From a checkpoint of a small sound classifier: trained on struck, bounced, scraped and rolled objects made by modal synthesis.
Rows from block 4 of a small sound classifier, named by matrix and row number. Rows with one number belong to one neuron. Each number is 500 + 40 x the weight over its row's rms, rounded and kept within 0 to 999. All counts start at 0. Numbers have three digits each. After the name is the row's rms in percent of the matrix's.
After each neuron's rows are labels from the 100 clips, of 14976, where the neuron reaches its highest value: "loudest band" is the band of the loudest frequency at the time of the peak; "strongest on" is what is common among them. Only what is clearly more common there than usual is listed. The data: struck, bounced, scraped and rolled objects made by modal synthesis. In brackets: how many of the 100, against the usual share in percent.
# fc1: MLP up (model.blocks.4.mlp.fc1.weight, 384x192), inputs 96-143
# fc2: MLP down (model.blocks.4.mlp.fc2.weight, 192x384, transposed), outputs 96-143

fc1.220 092:536584537460515445490502522500431499501495506570515497457567451582497490496489500566501497524485499594501466506524497484493478475533495493507422
fc2.220 108:484516482487539501542491498572423546509509564499521466509531495535517478491484605571460533534503549572535496499509512469501516500451502497476501
loudest band: 1000 to 2000 Hz (25 vs 7.6)
strongest on: scraping (82 vs 19.6)

fc1.353 072:534470497495582499499545470485406601550487436499434529560499499484510500495503501549505501479431509500476502500546542472493500460475506498489500
fc2.353 081:514505548496477492500444517501515501497500543499446522504486505500501502518500499556485496506466470530507507500483495479492493514474501507492524
loudest band: 250 to 500 Hz (43 vs 19.7)
strongest on: pink noise (31 vs 8.6)

fc1.354 081:570474507449544508444535489500471507439503493515462403454488487543551489538456534502514491501494564566493501579552488498490496475500506502547417
fc2.354 081:500502497501643489552451391497523505550511530504495446517446419503487501505456502505390447497472585503517486464523501350500561444500474502487508
loudest band: 500 to 1000 Hz (46 vs 22.1)
strongest on: scraping (51 vs 19.6); rolling (49 vs 20.3)

fc1.46 094:505590515515438486531480501414488512569484520536508498479498416504521471543500502504484499473492474533511457468540485504475497460501456506494559
fc2.46 089:506517549339473472505502511615510500545501428522478507497507528580474491492506497521535618527500483471505503486501482534499499434563498535510517
loudest band: 1000 to 2000 Hz (25 vs 7.6)
strongest on: hard striker (84 vs 50); reverberation (70 vs 24.4); text has "room" (70 vs 24.4); text has "reverberant" (70 vs 24.4)

fc1.36 095:526497495492498559440588481516477500544503496572473520499458499464529520487500453472501517433530504501547563514490481498513515429522502499466499
fc2.36 133:480539416505500499491513378542465416528535495483462548499499501483515500531529503517494506471567585500557450544465526531507498500500422502504546
loudest band: 500 to 1000 Hz (46 vs 22.1)
strongest on: bouncing (62 vs 20.2); reverberation (57 vs 24.4); text has "room" (57 vs 24.4); text has "reverberant" (57 vs 24.4)

fc1.240 084:536487499495538502481517501499485575414522496512502446511611470527489475522497500485503519500478494509626497485553480517515524524560505534496535
fc2.240 080:479501526522542498520462400492502507512522559465507440485352409545563500510491490511414506456441505515511515448493508383499556426501500485515546
loudest band: 500 to 1000 Hz (50 vs 22.1)
strongest on: rolling (72 vs 20.3)

fc1.315 081:522517500493480494514501471482557523484505535518509401514509456516513497587592502496500483483528542504475453502504466414538492533475485449555551
fc2.315 097:500507523497397499475504416481502492506553516511500509440473394504543486513546534500513453502492490486509503499501527506518505546511601483525472
loudest band: 500 to 1000 Hz (48 vs 22.1)
strongest on: rolling (48 vs 20.3)

fc1.286 088:469466453488517459456511403514428550505419524499500510559492440438533506441551581497507515495496502516504490500500496517489499500469500490489511
fc2.286 090:503466588419497502503500500530518493516488503511503545499526486483517494525428566583472554498452500572475509517511507509471518501579500449560501
loudest band: 250 to 500 Hz (71 vs 19.7)
strongest on: striker: soft (79 vs 50); medium (73 vs 32.7); glass-like damping (36 vs 16.7)

fc1.41 102:508498520487512463588488496401500492485514551600537488560504431538499512485626498493500509500500532532473495477498494488511495524498500496500564
fc2.41 132:518500545495477564542497495541579587484503501527503507428493496505437518501482510506500495450477482505492481497488498490518575500487504482500431
loudest band: 250 to 500 Hz (50 vs 19.7)
strongest on: scraping (61 vs 19.6); plastic-like damping (48 vs 16.3)

fc1.109 111:502619483462451534544508500519499591499530528523491391428527501494529453557499509501503464472499480518480501498549489502522515504518504500569539
fc2.109 096:488452549513481481461484435382463506491528402376494509494475492496530481486516499464525513486456505475477486503493485488503505416486491498511493
loudest band: 500 to 1000 Hz (45 vs 22.1)
strongest on: rolling (70 vs 20.3)

fc1.15 083:505451478488661496475538492494453632502478457499504510526498500499540501486512548509502503501437538511504503486568513498492534501492501485498455
fc2.15 106:522497519509481486493471504601524483490503577470509495513495505497500506512494475565494498509452493513497568523477476494501484503493511501493499
loudest band: 250 to 500 Hz (40 vs 19.7)
strongest on: wood-like damping (56 vs 17); one hit (44 vs 20.2)

fc1.161 097:506484501521540488551494498527487502527497501494473388504600497422398512573501527497475529455472428564573414474494510501502554527551510498521502
fc2.161 121:499511498492488532479414504637469485514497501518532501466497481533412567492514499382500512469506500526528524483531546398546500476412595500428499
loudest band: 250 to 500 Hz (44 vs 19.7)
strongest on: striker: soft (80 vs 50); white noise (42 vs 8.9); pink noise (37 vs 8.6)

fc1.224 102:504500620500475499452463455479524484489487515468493501514497386449525500548478497511490467455586499499465516467500481498522498361541500503490500
fc2.224 103:500474542437507500565471545499526529500501543497502477509489542498398473533468499503467489512507473519508516529474463524495472480463491537480507
loudest band: 2000 to 4000 Hz (27 vs 3.8)
strongest on: scraping (45 vs 19.6); steel-like damping (37 vs 16.5)

fc1.56 108:462502393506512474507511495570475584543516479478444468528470525468463523452554503497523501503499512479539485510502498427442535532492481515508495
fc2.56 112:521517521492550472497503502502532450492482501504513477514529477487499420579505555445530511496506457583499494502499507480467419498548479540501510
loudest band: 4000 to 8000 Hz (30 vs 4.6)
strongest on: one hit (55 vs 20.2); pink noise (28 vs 8.6)

fc1.351 112:476496475480516514484479449494500502485501549538535459498485348489569559551561557488500491478510543559482494515532430483498533456496485442501500
fc2.351 070:499490439594510494500486401476499498519498507493473482502464519444517487482584465566505550507535546458529509549485496509548501539484498523502526
loudest band: 250 to 500 Hz (43 vs 19.7)
strongest on: repeated hits (41 vs 19.7)

fc1.344 115:475493404500553493454500371489499548515424467515581512500443491489524501478526557570524507457536634490463466493502485486495500500478493489476503
fc2.344 132:526486529496486474536509546563512512534456557505533542509553499590477526505456606528477521516479505576502495497539500522493484498523508464486531
loudest band: 250 to 500 Hz (48 vs 19.7)
strongest on: quiet level (60 vs 28.4); glass-like damping (53 vs 16.7)

fc1.359 087:509525503532568466563550502486460498493498520671460504528520429556510531452512530500525507497538516547489437527493468503502473498501489547501510
fc2.359 110:500509520498425575611496499508558595464472526648401504388502487517422501490480547476494471473500495458532440491498581499528543516493450492493474
loudest band: 250 to 500 Hz (41 vs 19.7)
strongest on: wood-like damping (64 vs 17); scraping (48 vs 19.6); clipping (26 vs 7.8)

fc1.187 109:491499488469501493479512475481485498500426499485496532515423479483551519502493486585520412496585579493498547490467499530489498480439496492453528
fc2.187 099:500526558492497458502484532511497475507520509481475482539512505535474492505502580502463501536518502496499567458582510494430482513503518512531541
loudest band: 500 to 1000 Hz (46 vs 22.1)
strongest on: steel-like damping (63 vs 16.5)

fc1.287 109:455450367547548494433502504508522637551474499495517525532491500478527475435531530425483543478515540508546485526511459489480527474496463524502470
fc2.287 111:506498452540484515585512519501527496476517561492514507499546548474531501551508530576478507484505564528548478570410473585499458511530445491522507
loudest band: 250 to 500 Hz (40 vs 19.7)
strongest on: bouncing (51 vs 20.2)

fc1.77 106:499501505503490488563542499496515509538439500506520539502517455472493480488501533458548500507487501492529471497498523500507501499500460501518549
fc2.77 103:507507488419491395537491512500491510548500506506416496551531502467503436534582496559503568526523491497518494520493408503460453445513486545468506
loudest band: 1000 to 2000 Hz (27 vs 7.6)
strongest on: glass-like damping (40 vs 16.7)

fc1.301 108:485560499508528576520557502581487516504437489635456518483520460499502520474492514471661453508547499499525507495493502524502467447459443511502480
fc2.301 115:486516509538492598519416470473541530483444541602469504449508468531483424498446517480491447470485510503574474478463568460554556535578406489498496
loudest band: 250 to 500 Hz (51 vs 19.7)
strongest on: wood-like damping (68 vs 17); one hit (65 vs 20.2)

fc1.132 065:491512474499508573507416499502552612499488460498505500494513503494477500534511496475552502498491492499517478487501497498447499505505462468461507
fc2.132 055:502436570453455503601495451502552541502494493500517507451523498492516501512502498562501464500496505495500514488501568498514574467522534491521533
loudest band: 4000 to 8000 Hz (25 vs 4.6)
strongest on: rumble (28 vs 8.3); clipping (25 vs 7.8); text has "clipped" (25 vs 7.8)

fc1.52 115:494505486478496543533488510570514569516566511517523515493509503493505473493496520390549462508501548479455504545566497499479465501502465460492498
fc2.52 102:513503512499525547526504499501501501505436441475545447495442493553505382484482505508441485510460520417505479450448504482557581475520495553494526
loudest band: 250 to 500 Hz (43 vs 19.7)
strongest on: bouncing (49 vs 20.2); action: repeated hits (47 vs 19.7); plastic-like damping (46 vs 16.3)